config.yaml
dataset: "rendered rooms with furniture"
image_size: 32
num_classes: 12
head_dim: 48
moe: "soft"
moe_every: 2
adamw_lr_other_params: 0.0019
batch_size: 64
weight_decay: 0.2
Rows from block 5 of a small class-conditioned image diffusion model, named by matrix and row number. Rows with one number within an expert belong to one neuron, the router's apart. Each number is 500 + 50 x the weight over its row's rms, rounded and kept within 0 to 999. All counts start at 0. Numbers have three digits each. After the name is the row's rms in percent of the matrix's.
After each expert's rows are labels from the 100 images, of 14976 (inputs lightly noised), where the router gives the expert most weight on average: "strongest on" is what is common among them. Only what is clearly more common there than usual is listed. The data: rendered rooms with furniture.
# router: slot weights (model.blocks.5.mlp.router.weight, 32x128, trained with AdamW), inputs 86-127
# up: expert up (model.blocks.5.mlp.up, 32x64x128), inputs 86-127
# down: expert down (model.blocks.5.mlp.down, 32x128x64, transposed), outputs 86-127

# expert 5
router.5 091:456524519475507544431486499568538463487534502543451551502551543555478609576446559424526521549541399461501544538565440440530508
up.0 096:465521492403433536473532505489530456522483545404586505559517472497473573521468556529507451441502507494395520463562490548476468
down.0 101:538496549510446460573460447548541453510531608550525551544531503489482446519535537394506555442526513576547549499471477481443514
up.1 100:482441457506493491470516503413462427512489466544466460547515496575499517597471548514490503535518510490521525536476414492507401
down.1 092:502403527513422560485604474539506406570473505568425538424425512482487487560482579465480470529466491511523537438464465516539444
up.2 093:484496555581410498505557606398485467531421547470564464516480400564547550450551449493515483423471467555499387522458504470502615
down.2 104:476547461489451437518503568533491540535496494526544420463570505577568482535543512447533521394539400551425559440506631501454576
up.3 121:521520532496606534540433460427445546434504530487504507427453490569516538462583449490479434480517560561451384533503628560451521
down.3 114:506572506484623523452554456527556540456495521454519527545432485463486463475498491581506526545508480567457597459601378495381540
up.4 113:555419461549466440382491491475535490510520474524536506567523553518466489481531547502539510476346483543486410504510467465606489
down.4 111:483540481427369512497557617580523464429415497538519476484480475496484523529456426506548482473596445512502501491412543512446534
up.5 100:538491460430503529453518448524421480540434522498553608532555507546473466510510518478486556559539495542503685343369462518533494
down.5 097:535524558547524615551518521522493513498487575510492545419500505500405416513575417528470430558524522552576436592462490424569478
up.6 114:534594464474512638405539524556501515583523485578498549494514486463480520475547411462459532384476456512487447648507510540514458
down.6 116:498472499491489609515424434473464485573459492462464452528401457492483562439461418428506488436544511496495533482528495475521435
up.7 099:580469502430496475504467507508499515516363419484498427476491605421489500422528534512446491487566508454521492469652474514466431
down.7 099:465440512466547503553418435513417494483419496551467471532508593513537502537484542444430520520451505525495494463582536532550574
up.8 107:482516459489490484523494459516423521458583568421526541510506442493549508479499567443474594656472486572565587476545551521561481
down.8 100:465456521509474503421483631441489479452601541543404370461507460546489556459553520542486476634539460513551432461489473509485437
up.9 077:461455497585418513503564575497467502561457440503471399504563509498533437543523534502497571505589494470579578516599439531576475
down.9 089:476464470468489516505496494453408472533473535539439475446584481516476548467554549519499508454483538518504434533516629523542439
up.10 101:561472509458652542451470539472506609639491547476516514555510575571452490498590503480562376478533507448573560525511610528512524
down.10 098:480580591590590494537499570510494526498487518482457494511559559544490536528545442469467614494542473442538440547531473545527491
up.11 093:437447438468552436517517442564495454572503572445468516440468514505443501512492454516550439531522461560560572370444470466506385
down.11 090:532556543471519455452597529538517452414495487533527454525497451473519515452571434574578496501449524451471432455456378555544485
up.12 120:514452448516443515466591533588512542571466528486564511518458569527536489520457393511443524559493454438483497382525412540507423
down.12 110:523507439498514447456684505500493481438446469474507450493515444472535531484584536503431490479433550502443496542448638520466509
up.13 107:545437567523468509465479494500465565446468436516493477498620554505441506423512504503506570553545514503525466450577592446554508
down.13 112:433413464392458524541493508490461489441498466490495463454486537461447526479590456544472434450637466525555537496606373585521468
up.14 112:535461517326496564430490508407440583626421528561467512523493506504380500535436498495552502549392521512505492399537581509446467
down.14 110:539565518578508568616499549503458553488483579485517619522526501531472516564551454449490483581575400537532460572529414481485431
up.15 108:484419497509627419448523510593490515589521547426455542503472467492564454481479514489497459534602529486452488538529472527399482
down.15 107:593432516544580477519480436414478542527519397552522463489560428477479576520509481512535581515455523558475509517497546472483515
strongest on: count: four

# expert 29
router.29 094:412491505464343538520519560537508496601538467508515560430537543443580477525560452486461450490486550520539501363494587579496504
up.0 109:578480510496600513546534484419574467526521450480477548463523541543467401478427495507485465493765550472456491450496488451537468
down.0 102:433515493462496510559479405562536466507532514528438458585490578529484507516490545507480520555447440433529553506473510448526533
up.1 092:478489502570544531537420526519514583548463512521555450528536483535480535538484577488586531558457512497459521601405435528395475
down.1 125:424484455494465432440638524503484400495426476498531375504387461562502458545523513480542443547430552495503491513478536546399457
up.2 116:471483508522560536497467505521492557543552488512501454510523516466426512551514415470506498496487471553491629498574559477384464
down.2 105:549464514472539489412435518495425525456538591507540613434512456457510627593484466509490537453542537495531457485606487547410531
up.3 113:521547482487519464517554478494613484445417439611513503720508450491391546416459494492522431492542436513568457586523463472515468
down.3 110:474484463450403452569498487497422515453480544620515486370428483514473474406534518406532507507507450484440539361488558591529489
up.4 113:494465499483376485547476485393480459399465530481474440506522515476564504617524500522462477496465535469488420508545533467542521
down.4 115:562529523525454562567580520472598520376469558454512483475414487472503466525524480511429492529448581482507501570473495490590459
up.5 105:469538509492437499487561442530454488538488419585501490448490534523480508547511440488563477612471395390516501520466494480581504
down.5 106:511538481525498515550540503446562516562528433551550529542467450534493355501448426544536453558522497493467542548456506593533524
up.6 124:487533474426527493439448489517390538446565498522521410532514560529478511446493618489442531499491533463536543585439507505402502
down.6 121:440515486546445481611503659511589462523554429480492547563468536504498562440504523516447564567611485423391441460511422545435483
up.7 096:488491526498509464572454516525516441482468407424535589493522544506432519496508441527457500404496442454388533482524447500524507
down.7 085:573471521417436465461510455499443512515480490451523510466516557526508499568557473482373505430504470521470542491509528534478509
up.8 112:446444517499517481558521546502479528524474530516484499441515417457461482454481521522385517543443465456505554545546515512535470
down.8 105:507536480479526472515427555547407454505570602529461494493652470487471533483500518496388503598476447464626453434553428448549499
up.9 098:548435432453503520485514502595536504414462461515519459565468456489457449508497420544540428521476596531547389568529523451591457
down.9 095:491506565493520491555495489489444499405520408469478459444520385522511505562533437463490489498485529546477604526454533553511469
up.10 089:535410524587541403531475567540520539505530526515407483485580466502415481518471396475560596583553455497505571411491515504437456
down.10 095:541458444487492570482516547537508497570468482455418631507518477519455463526453461477533449484506514480564525632498480529469430
up.11 091:595462538557579483442476454478505574422447500466584632559487398549508512449489539441465531494462577470482428496512457525519484
down.11 096:429496469401507501511523543503513594437479542454565397540544421534601605396494510451498480542496541433419548493534544539466482
up.12 105:542513453518450506586484508517551529437513477504432504457489456486506452499514638514431521616574557441450412472612501468520504
down.12 100:467553607505405538474496550555554491566554547527449473527565483503519452512457521545459507554513503526536514576502470538578546
up.13 095:617442571474465499501488509493494413510506534528514401472420546524464489489470471477514618568464513435397536408427523549574574
down.13 090:501565546398494494607505506464583478448481439491518635493578464523473519484492543442526372517485461560351459600525488596494457
up.14 099:530451528471452535551472463516491479435422568531505473617538553521460509478444500513333530372523483486448515482503455467461459
down.14 098:486464495396439490470559478543545477468425418617497539415473532528505503461540526569385479419549507486473544535509493513534544
up.15 107:532483488551434519580494517481478499529487500577524533542472442575456506475461539487484427460571519480713513550524503521476568
down.15 106:618453497547412457434487493529522498494480522533502463454497528508472565434503564492530602525483529448623558523479451570561499
strongest on: count: zero

# expert 7
router.7 094:474406488480533493461474464534500452520479548507575503518475527583496458475448540433451425536577499506550559516498423535442584
up.0 082:564531460566483497523505591441517481460544526464476384553541570438570514519521481483440522559552503584542505502509472519673437
down.0 116:498506470434522502429477561585521466406507483446489540500559457428626531507516503388592492535532551610582441535483503489581493
up.1 098:416457505586415555476552513448469548570450600475487394505523545440503458482560462485501405488379427441500546443478523581442473
down.1 112:593492471497478554479520622446538488514510594434494526424480525531421489460585426515521571463471541442369438473446464396412528
up.2 089:432541538564450502612499490389451472495527446572540438475479494448547526487520445529449564448599481458405471534561541560440532
down.2 104:522583475508560542468456506549541466449574492514491501408521473524486469506459497481516582523489448411450501535518448493452540
up.3 094:419510509462576465485521510493482432639532464557447533500488541555505470544454623523516576482534418527571349462525574436507518
down.3 089:510542498516461433524475481618486452561411496453441475475540576491442579564475531535478502498565391524608579561519497474582491
up.4 083:505440514404426521479459442489559536538541524446467567571524488432544437555470535459471486450598440558428549418489424535461466
down.4 089:517403465561454510536583493467443492553535495447513500477485451511508511561481429563531523421481470581498476515565531507503518
up.5 103:564516532449398501551466515508497465499522480468495495532508500422585502508532571433452584466397640485562492496524482457515457
down.5 099:457469522509397486532520454496518541422556539527541577451543407523604509474456600440498433500441594499548559485589558509527466
up.6 112:487547456511485480545458529394474488525534460410522493523386468619469476501453537514529498600422475429412435632424570540539559
down.6 098:529454527526519433499538556446605533460501531483443516432582520498423451556492543517471584642501492414524627409462497485574531
up.7 089:510478487479562567515452578367533451465579445530461422526443589483479498490459568523506617508451542490502481563513473531494506
down.7 083:558462528534526509547549514597533444508615573506404563448555507512511492584460585516537499558458612468546475447597499513444563
up.8 092:535470503545471504436519405479471502423389473432498588564488514505432501512502538526478421442491567476451475473484481511469494
down.8 087:554453471431479523495595501459441535466388525526465465505510535476481419510477561495423522370564566514478518396546426493454592
up.9 094:587525521633550412471542437513537456431593412493504465564514449542576519453510443503586454528409568496475593504434509479381487
down.9 097:455490534414489447517441471465589482451573469477507540521506460440483520381439458500566511534480606411496457562506509528437533
up.10 113:460489479484354554470508466514545502482514396621436400421567543525436435534511498500444474447464450467418457505558481439526508
down.10 106:461438453512412523460555478563519476504457415593434536552471585497430506525508431464489462491497457468529454423481478486507535
up.11 091:513461526428501526526519508426383524545462533536497568512474528506457481475519505448456528616414453440545569470363493497421527
down.11 094:534436478478490540544530450587569547583474615552487530484507518436524493503530543544472483575441439476498494415516519526448464
up.12 091:460498545534548553442450520463476530507444408493471485430605465519428482524540396471430443478392541418464550489472431501549509
down.12 096:504558458431521606495478580537428490558476515507518460610513398549631428446559457525422549416479459417508411524510465552536497
up.13 094:626504507440495484458566459624500563509405459468555550488532416525469486440539524478645570515535525461440413543443547510553485
down.13 100:562520489406509472531435340462439456476477473461528469610452540477511539503502522508577426559533554549445580464452470444511567
up.14 093:455457556478528509536488455462470476515505395600476430570496517489464560459481432532457445438476513627468484546626480523569441
down.14 090:453501407459448514402503438550504544580469419567395534459562530506508493424502616434459546432521540655492505485550519506549453
up.15 104:530381500537531633513485419460516455602552491407471587516537508500550427544420440521475453481464506475422439425598523543564486
down.15 109:490516467445449616487530431469426525541473488493428387480552558493570494487549424429484505513504445506523530534533500375490461
strongest on: blue walls; umbrella

# expert 22
router.22 096:571437562525502431559516494477531471489515473514554449484420500414489582481540514553517579547477471352404378532506527501510481
up.0 097:539550516489560523509499471438453497498530511443534453400482487520503540508448641547487475432508515475532598483548556489573524
down.0 098:512530459602602517459501504430500571513511559382513481548580548485529434424666494457463451512572521465455478517548474556542480
up.1 091:485559485504420569477454546495474494435422483531593403403533561474430450464555490491502458608450619483485559445444466416581577
down.1 095:467449531559577512412500526505488445513538492492457524549483531490488506481448491467442459579478594549461432526490501509593485
up.2 103:516503527465489564491534534440458505438478511392504494575465551561488534517481554461485432518523487467450517628483548539508547
down.2 118:526490518558465577586448642535468487443504492366510512410427538454442560500501520496604549511545467539531486444472390513452542
up.3 108:481512486550548446438477455556561535560498441342466444448563500384470519615542514474441434469558558416575558451534501556567466
down.3 104:505521608466536544567418552410493453516490492396521532571556482460470584569423502470457473435573496419531489600532476526623425
up.4 116:561526528565480547370419526563615496542465487443524466571486523476487521485473473466609474446421514530472585377501520471471498
down.4 105:401432494464519621507480555412522514535555585469531547499514511508485550475467478460400496527402497506555516535603482577558453
up.5 095:511407531556506545443459537478541493546450415428544506532519567443518510469463487457526509437523499533515592385530499493318505
down.5 112:472551531516424499497545518559638531559530507407419515451539616551450560454451516499468536488501448571512529560512431529543439
up.6 106:525495506510505524519503614347455456468414506528460431546492401410510541507496460508514477450477447503578602466542440531421474
down.6 108:488432562518431549401516478546505502475479589532545531532501404566580532468466569442612585542393507473518445582502502533510457
up.7 093:536518460568559491531477425522455521499417440417530531512487419485534537432519516477434564521549466451519612506444483505487534
down.7 092:506502480577525445487529451420528490489484455492512432478501517529446474493376525518461445414545384459449351492523496486527486
up.8 089:508466438561423456397513562525467539440476578548508530480411591499542396525464409511483518489498508500566515495555523470443531
down.8 091:471486459447501410473460523550483507443519554543463530495486560499502461585639505512513505533445525421494502530504569566493484
up.9 092:456468489478537441462535565526412462466508484557493501407442457492534511471488430564486425580540525451559543516385548554421536
down.9 099:472482527474560449568464503512506455455492548493485538576625509516492438502477438486515540584572541580477526548470502526436480
up.10 104:514443505525576578476486487457581480478488503465515530574586490442494510515474609551546526449499560459529573424433478478506490
down.10 117:532544535449445491551502463566494529521504598488461505477559532517544548554435474529483467520557503512547522498533458580506464
up.11 137:466522444575448480614490428503498484432561604498469539383485526622583509541525530494399530512371495489425565527475476556473490
down.11 121:522469472430565512477462450535556513567565392531436487609442508505510517516528513536605540548519517560560390535476462498446552
up.12 103:507496483547577493558506519480558529413540545530517527510460396519607516414444530494544506511493423609462579609477453574559567
down.12 098:463478439472507418401580573545459483407535421548584464502553426546581563467494497546517465500558478506532403380522567565498489
up.13 102:452491546419456497408481546464438459587324510546507577574541481515468556501514534532464552429578446466523480469491584452479529
down.13 110:490512460504490552529513604483532538551440524481502474498458443552501545575468533569382482533421399524491529545396469530533429
up.14 094:514449505377496556505525501465489499447497498531464498554481553410512499517572601482480563490493447513549539566496464470497416
down.14 088:465490502599484475488515454556509467433555487481413507473469470499518517457505436538508391455493488490412458485502439464479562
up.15 094:516536468530502517509450415543506562460519447473492600514500529599483481524524555458454501478463507478465630424391536490403538
down.15 089:556497465514571545468498488494517485483523430492475402347509546476492475541542425462480452432453545522429391536484487480426557
strongest on: count: zero; black walls

# expert 12
router.12 097:438539516522420520439497441515479481560529541557409543469490558518540508556542471496437413480519498476535565474409553526423500
up.0 080:495472492446596568576544508464512593544445413519506555413518536446538421392461439558465529476461442516558580519427570443508487
down.0 102:462507545528526628515521422491489598556495481490449511598533509527500466451581466557437442486499479466571438484481504529510413
up.1 095:515405533487450455567512523503562464465486544582518445498457536453547540511466467459479573524567430364553549395509518518549379
down.1 107:500512446384455450476585495479426552493502517501496521503528500494622559505532483557463402464452529418478480513569480536554469
up.2 091:487480453531539580526511554459463520583523463422452489381519471563481481511463567520637445443512575512523620357448508547443526
down.2 097:546562477530520491540406513575513502485533632447489518592591466453573560521495471500572614496466500413436418533467445518501497
up.3 108:511470486515488526501458525534535544454454458448527525547469527524470518591533512461451535531613571476516472524641495533592483
down.3 095:458493498438495496403445510462496501494490451443457421529536483532526502571533522465480495499533550556556487456604584523519498
up.4 092:413562480430479512493502499467556494490502516521504401479488460458530527545535485522562538391470492569477432442521541522511503
down.4 092:558509526557540495521456507515474467480430561519561552497451469557465438579501511485627415374465528527499453593505551600449498
up.5 097:595540489463437516464503441445431498617543509428519563486526545490417468519571453535499451534522469474573450443561570517554491
down.5 091:478538449476555549408483426513551448560491541444460496511489507502446530519415475405523628509497432539609457459568453474501461
up.6 097:574432487570456515463554494512503502469581417430502419443440438566495454447468492465468627588496512452524407459573467588625516
down.6 097:452473493465561475549481521566568518460600348467509525589534516487478572432507564449626496647496453524500562542569521543531581
up.7 103:484477534503609534434486528483490562522490484483525460537541530485412515520515472449613484559263566580517448513572540487582539
down.7 106:544559589575617539539490552530542527458504497418513496465456489520496447517521421501561575527373470579480452520586441501459506
up.8 093:519437512464569506486479439441552434369442451447545455509589528511447429564510528519499385407481595521585397517525462526456538
down.8 092:557447493555613464422494565574394526435436438535509526517459476477443443556532471522464576509442543523489527529525467579496429
up.9 088:513520493523538483527491523515419599464452497499538376599526456446463547497545460507430458532459485430428355497625455476447421
down.9 083:508512556518614466405504593443632501391437512566537508484421481533548563517520507488422512474401484504445560531558468442450516
up.10 104:551567564523483442502491423586526468381433554483526380461500423506517578575516428439545416581428440506454499482471479505519572
down.10 108:541555530535498473477549488408501458422431547449525478471451440490557516519504454529486574600536537556450427544473555482386548
up.11 110:492511532439504582503489556496483475549489480503479511548560498434547475500462483490516440499523503486552487503471485471512548
down.11 106:561472470431456507518584502438496559589456548515523430406466534484464508521454530502501478472503484418546477393481511542491541
up.12 094:494518574463502566508522511441473462402477465537506430555510500538574525490444522539567496530572487507317459630548525550514475
down.12 098:491478521575475529516497465365551507381562556495435529451463435517564525472516508579586446533566501566415506401507573499448498
up.13 091:520458480419429528653438525558516505527405538494566569510427484541507492461502526513540453613481407488443485369399432535514502
down.13 097:456543623444452506431490525566480492527541541529524525506529469505590502504538602477540559537486346435450490494487536592527520
up.14 084:519436530577612583464478486513508498573488481542518498502502400504512451521429432561506545561587464633571464599468448517568600
down.14 101:481465409514531473585498413460495515510529529417530556500510444470511467552559549461553433512467398489467486420515497557502471
up.15 089:584492455454478500554409552459535587447510545468515468561499536559527567405525475470482432610504519545511555493460566545483457
down.15 090:485407547503513457460614552496443543455524582552476595536517475519401509426511536484549572646552516522455475469477435473542510
strongest on: count: zero

# expert 13
router.13 093:496535505474571488520413456473487523455464403449520545524455472449426493527495565545528547581576549397570508485580519504549470
up.0 106:517524480622559516557530436559477545451580479495504385496534474436505552552527490566399536512472434472420395469489521549478507
down.0 107:487550456468440494399540467561511483333527538518504509420443470533501456531503486489538511502543603435502539540432505479441562
up.1 088:559525487526464511548494473467539502402554466414500486424456555507523494532558581496454409480530546397569522486440534469626453
down.1 091:605504477481437537508481527484519517457478441457496518572415597501465501635504568465458583449561514472498490546480512445503542
up.2 097:418477527564542411481563565551502473612479440524504471396555577439514465429516462507488498556471494556559403456555529577510473
down.2 093:506450553415592500621489492537491482626534503480450543555558410468532511421477485533537456525540474506498523531577480586612468
up.3 089:476458532450441483608512518473471543467609549453470510482547489430457554544476518502541525423454377461369526492464494552509469
down.3 093:515515477554489533400520532512501463489533499512530490490545505566580543605543566605485513508552539552331568559470488349505506
up.4 086:498513549451523639518557459456459463462475492551489504576475451537493588490535496509460536415445531600604459532546547516389434
down.4 087:477545481476487545519507527508505413454597534510515480529457452451522524499476446515428484449445480588511473447481416373434516
up.5 082:484588532505437497495508563503505454594467453507493488474618404500503572542506413499505398462441484491534474522463576490455590
down.5 110:503497465513550446460452451551511422491496535505496477478442460434514530428521474429421479499472472460572612585456472492474417
up.6 097:467477477544520501425484518427493433443518438613503519447562511437529429425530509496462509472618514385581371564551429479525460
down.6 102:500475672395522397516490491479467479367465498582570506563497586502535417445469463475468471489528557474535516528547439519564474
up.7 091:536498521530423455506529478474446545571501507461507404558548559513455519514551485483343449626511463438528457439481433438464523
down.7 102:557493536496493525491476566493456565481466506522506455439543460443458571514485579574480504568465436508553479611455491484440440
up.8 089:563517510512460489626463501477512473564506440426479468559388555503462516564520459443407408571727474531520555490509484449480558
down.8 095:575490544531475494583503432586641515538464456550585531448548538513460570525534557482501515502580421444547517545571445451462512
up.9 087:560506526473394550560523534449464514545535499422483439435453431506581373410551548522482546566482491476552654469511503528532485
down.9 085:528438409383409442510463459543474435527527552503446588484581571494533561535450545483447439566460481540485455473562515507613485
up.10 115:497440489566439529471445444529516486513483553515536509523434494538583475513523354530434505413450532536422449449459418456399515
down.10 121:457430571510411560497577428460532488496462523519461467527460481487425560486430466536504472433459564450516587537481501469477510
up.11 101:497480530552464572516488447454566464559478489476535498423599442452563480445496415497442507477489538460450639519399437520528510
down.11 109:463491534498499521510498402495545429504507473515529507585445499558422545545464468472473382543370519521570488587598502506490540
up.12 110:486486470494469578546508495563518470521475555472471493487572581486479557555453565473468493579407533476495441680454492508485454
down.12 106:487502439521500444480571598466668457384463461443549472466491543466475542460499460460565493551521510476477528388492407427558506
up.13 094:505550463630494456587460538478488474524530511598489498478412490514589501526470509458447410491470513446471579530476516471528541
down.13 089:467529504526509532361537518545560499470577544526454434530364558541521512537468468461519544495487556529527506466484495383456431
up.14 119:496505485570492498413432442489550562483466535399465436483512503497593446511473588443449391459441592493501475458518513541397462
down.14 115:539540445558493506539548490423512463468512493409433540583519452470520460498493502526408557523453547559470504587548391480484552
up.15 087:428539503469498502555447618510491501558473498503466559528529394464486550484510522509510497545534412562524453573473532488403487
down.15 094:530424476429543525445549414486541516513440507552488490577493405475459593404537524544502462511463549521528576402459406479536420
strongest on: barrel; count: four; umbrella; arch

# expert 17
router.17 094:528518375401494575541439522495502578423480442488560656566455478473448469526484619511514519541575515519487551407547511565521466
up.0 088:531436427657451537464561457491428541482496548506416386560584484518434456453462413482477592516456546441580452429577542607426581
down.0 109:532530411430601465522476522433461593403512422539540426470498485475420397517564571509504434477447527532575558509443517464502503
up.1 091:543579466502512511406581475487561409532473608469530395519528521575532567534500548467407441450506545450370528550511454542523527
down.1 092:513565528462532452489569453466501474586512506504484607502482462430571518486437501495436573399516451522296492415479400558532502
up.2 097:502458487469527525437494439538481421524431576483502618504526519472446540562501462538486529465437429472645659462388483505459463
down.2 093:465438499516453535553478425518559537410445589508516418544495485457525500423511521522529450501476486487600428504526493499481493
up.3 130:514465452536458533352484447516550515657505472420497430460470547526530489504458510516442486539493494449428525461423495533531481
down.3 121:541386501617539561538677537536476491557543524499483408502482553422442573582502442513569493520422477550473534558498483467398547
up.4 101:518508526543471456487515527555481503576430565506444550558559557388456557487516425503420561546466551497578412410530541477508390
down.4 107:493492498489590474544315482516460527488509588556451459500507474594425464512504525494440353534525515402510578463551513543638474
up.5 102:517463545492487598480459561517532520545426510459518454465464515585568474420487495521425479485470556483573496525574593529357580
down.5 093:460498445423497474575553536616529560515497522491533513527481534503469529440480582504575496555367434507575539511524511374522498
up.6 096:546505571515529497492490541516533512460547574469445410561487573392524475491444615446454542585467417498559552602535566481584400
down.6 104:558514504530472466491391576543442453510568545452540535543444538549478505466517571481375571564433448455503458448548466528546420
up.7 102:531491485446471535614541517537461450585404453569453478542441441525407472534488480479472553492430549485567628578425473477558538
down.7 099:463483458622484514476526522519567449517447500604450487501518532491457531440503541526503517546494582502624431518578562559523441
up.8 093:521450481471503512525466511493476415570446513451537496486434613496439488465453434497570394492410553539448468607567486467511520
down.8 096:521519529524496443507505507576535429499470504485572444521461563499485490527436555496463535433498551506555481483443479439502499
up.9 105:630468519495547413539512551417474469461555475530522442506421424539387460447495521495481449497463496509456518547448497469475496
down.9 096:422539559566553504554382325561451472566509504588607537520555464474472495442494541520465569528436523482471510461455485479573510
up.10 106:475497544495501393432497464506510466540538509548548503526542455516493529501558407559493553523576481531430566436427537528473493
down.10 101:510459514571560527518558496491482590453530534509465398443474584488447452514550523494570461472524550458451491552520428411499515
up.11 090:522548535484528533423580465455497551419554485493535581495469560556521487440495511500595523436540465524459452531536383503469484
down.11 090:471485436524448538487615489449540451481506422488492471503538571445503503509503411538579547527460457507397522478492458482426477
up.12 081:508444472501455483501503436460484534484519460519505521407497526518534508530466545498450427501501463393442443501523519568560528
down.12 085:446501417551483568460579654488500468454533510473505527514495484582503479540476466541501533482478526466423511548620502366445500
up.13 107:487491483511574472567490536534501490484416502456525564544566475516521462560472551506587448469551497514498556662438504416488432
down.13 097:524439511565618412452553607488518510434393494450507363457443445503392512551488570455551530548508513515529441443469515438473525
up.14 099:507508457576503538533480555572473490528453463561493531407505484466484521396481529484567497565458583586539354508544598492481465
down.14 097:491488553349524516467449515506526508580577479421532468501485355451486470510478589536575465381492541480557631481473541497589537
up.15 091:488529564436461602428483574572521534556477465497511511605589505495469500439479420540436466565405435481520528526465455537495481
down.15 089:537562465556455487547486497558557456527540533594616475436487458466506452488548467479608468581531445464503508468449540542551540
strongest on: count: four; arch; barrel; table

# expert 6
router.6 105:565486475504571501432494480522514485488537497490561464521428467482569536526452574511541561458416533469509462569528583580539526
up.0 124:522522493586545475520477438498402499467511471501508535529492550514526553507501480525476605362518538465486565442474500548509518
down.0 113:513541495538503530410682492475522485439592520488473450489484461501481516480566433473523497430509450551428480498441490554491505
up.1 094:520413504468543484518530465485470450474547401468521492575525494499557508472438503504519490538583462475452566554530416551460508
down.1 083:464518468591542594536513501461563525447539508376515470485458470526549565577512517588509468512570462597489407487581498502511444
up.2 093:537431484495428453458494469482512477536547468566484583542532338558506551451540481501585506504559506519533535431565435599470548
down.2 088:493523554520444528516575454505478516549479485498532492489518391461600515442440540448581427525494506520523497582548425530409452
up.3 098:433432511536495532518495531534545517520425509447482539426443493358422532544526544465550621469486564463469473497442521534487424
down.3 097:490412564417519482472448534563461561471455489491543464567444476497559535503486480520519427504527560434424500402453515493412526
up.4 084:547528536442473566528511460504478524641377533511492545489467503444498554529489483575491518449403447464520559527385479509523443
down.4 090:513488498348430446508513506459542523575557475610578509539487388506350569503528493500458449528461488521510387450457544506459513
up.5 094:491490523497525473561421526519513438598496458507455566450582491455514539455459514537443515508544510477545592575301421477474498
down.5 110:567506458445491478540520519524498584572506528558531438519480520526471495547545449469490470448481493670501369401429513478529498
up.6 114:505431527498508529486470488470528583556378421402570460501543461556446547448537543531472492485490523416418501495429511463536465
down.6 103:546482504554531524569541508534479532464430450489515467466496429509505480398430482482557483495493485510387576386450455519521498
up.7 101:497490546557392480520452542439430521448537366567492475554500465495469543567456512474492490554493518511497451442459435496491545
down.7 098:416480559506480438417581529510540529471440411522396550431539461463506573598577511500454544601471493512530501537500618405494485
up.8 095:465398458510480440507465471453500528391476560510461454510472513515532393532477512478443452521558637488523406483494517500526560
down.8 100:607387627453447522464537530455522449430459536457493576507537487533526449603525593488497478417484565514490567545511574460472510
up.9 101:501512516435439590591530393569426635421580456566508469578467519548532519443515617579532451507475532566487579550575448507509426
down.9 098:480501513569425541505478399469533424452516485578470510442531417477463523474449589527538521579421478550530466429540554469441482
up.10 109:573547501489484477430568460445539477418544503408518476553556455514461482585493565539416489374564537477501597426542499507530604
down.10 098:444444386547538582487496515531546519469500484408512541488589443487484516606522457530367524557489523509556502445563451521585424
up.11 093:533484481517385425521541540379520518601583489512531463526528476483608482482456566499517465560515476503514420401612483533523549
down.11 095:496538490508571434470387460472462545568584410492488549501466530521451525566528530471503470553481526553441469471584584595462468
up.12 087:492563481461567470407559565472522592614563513502470499535540462533422475484538578548485406436494551621600547413627477522427449
down.12 090:589469512488502419532627603533490470575534452476580483476499536477522438464544551479458505440561620463615511496597467481470493
up.13 147:462401546494482579591449496532501492555508549492509527482484456493464484476516504483498527455507492544490500478579439506452464
down.13 137:502494515549497568401647570450432504527525577488522493549461557504518497528400437532499528486526489538584524508626483544421487
up.14 094:445475476478454454579451540453476476390458554467540461489485453484494550476584482463424546494386545462577527535405443513469580
down.14 091:525519428567435557393552585436452563453513625514538527506473567472508455463572426449509427516501458506485523490426490506509511
up.15 103:552534456492566544595468487450497499615467405526563507399587550507466480563542573521449449594554480508449547422575610485488519
down.15 103:518458582518468506611451385567490508519479314588501475543568537504458520570522468412503449548484471423424546465581537440483493
strongest on: count: zero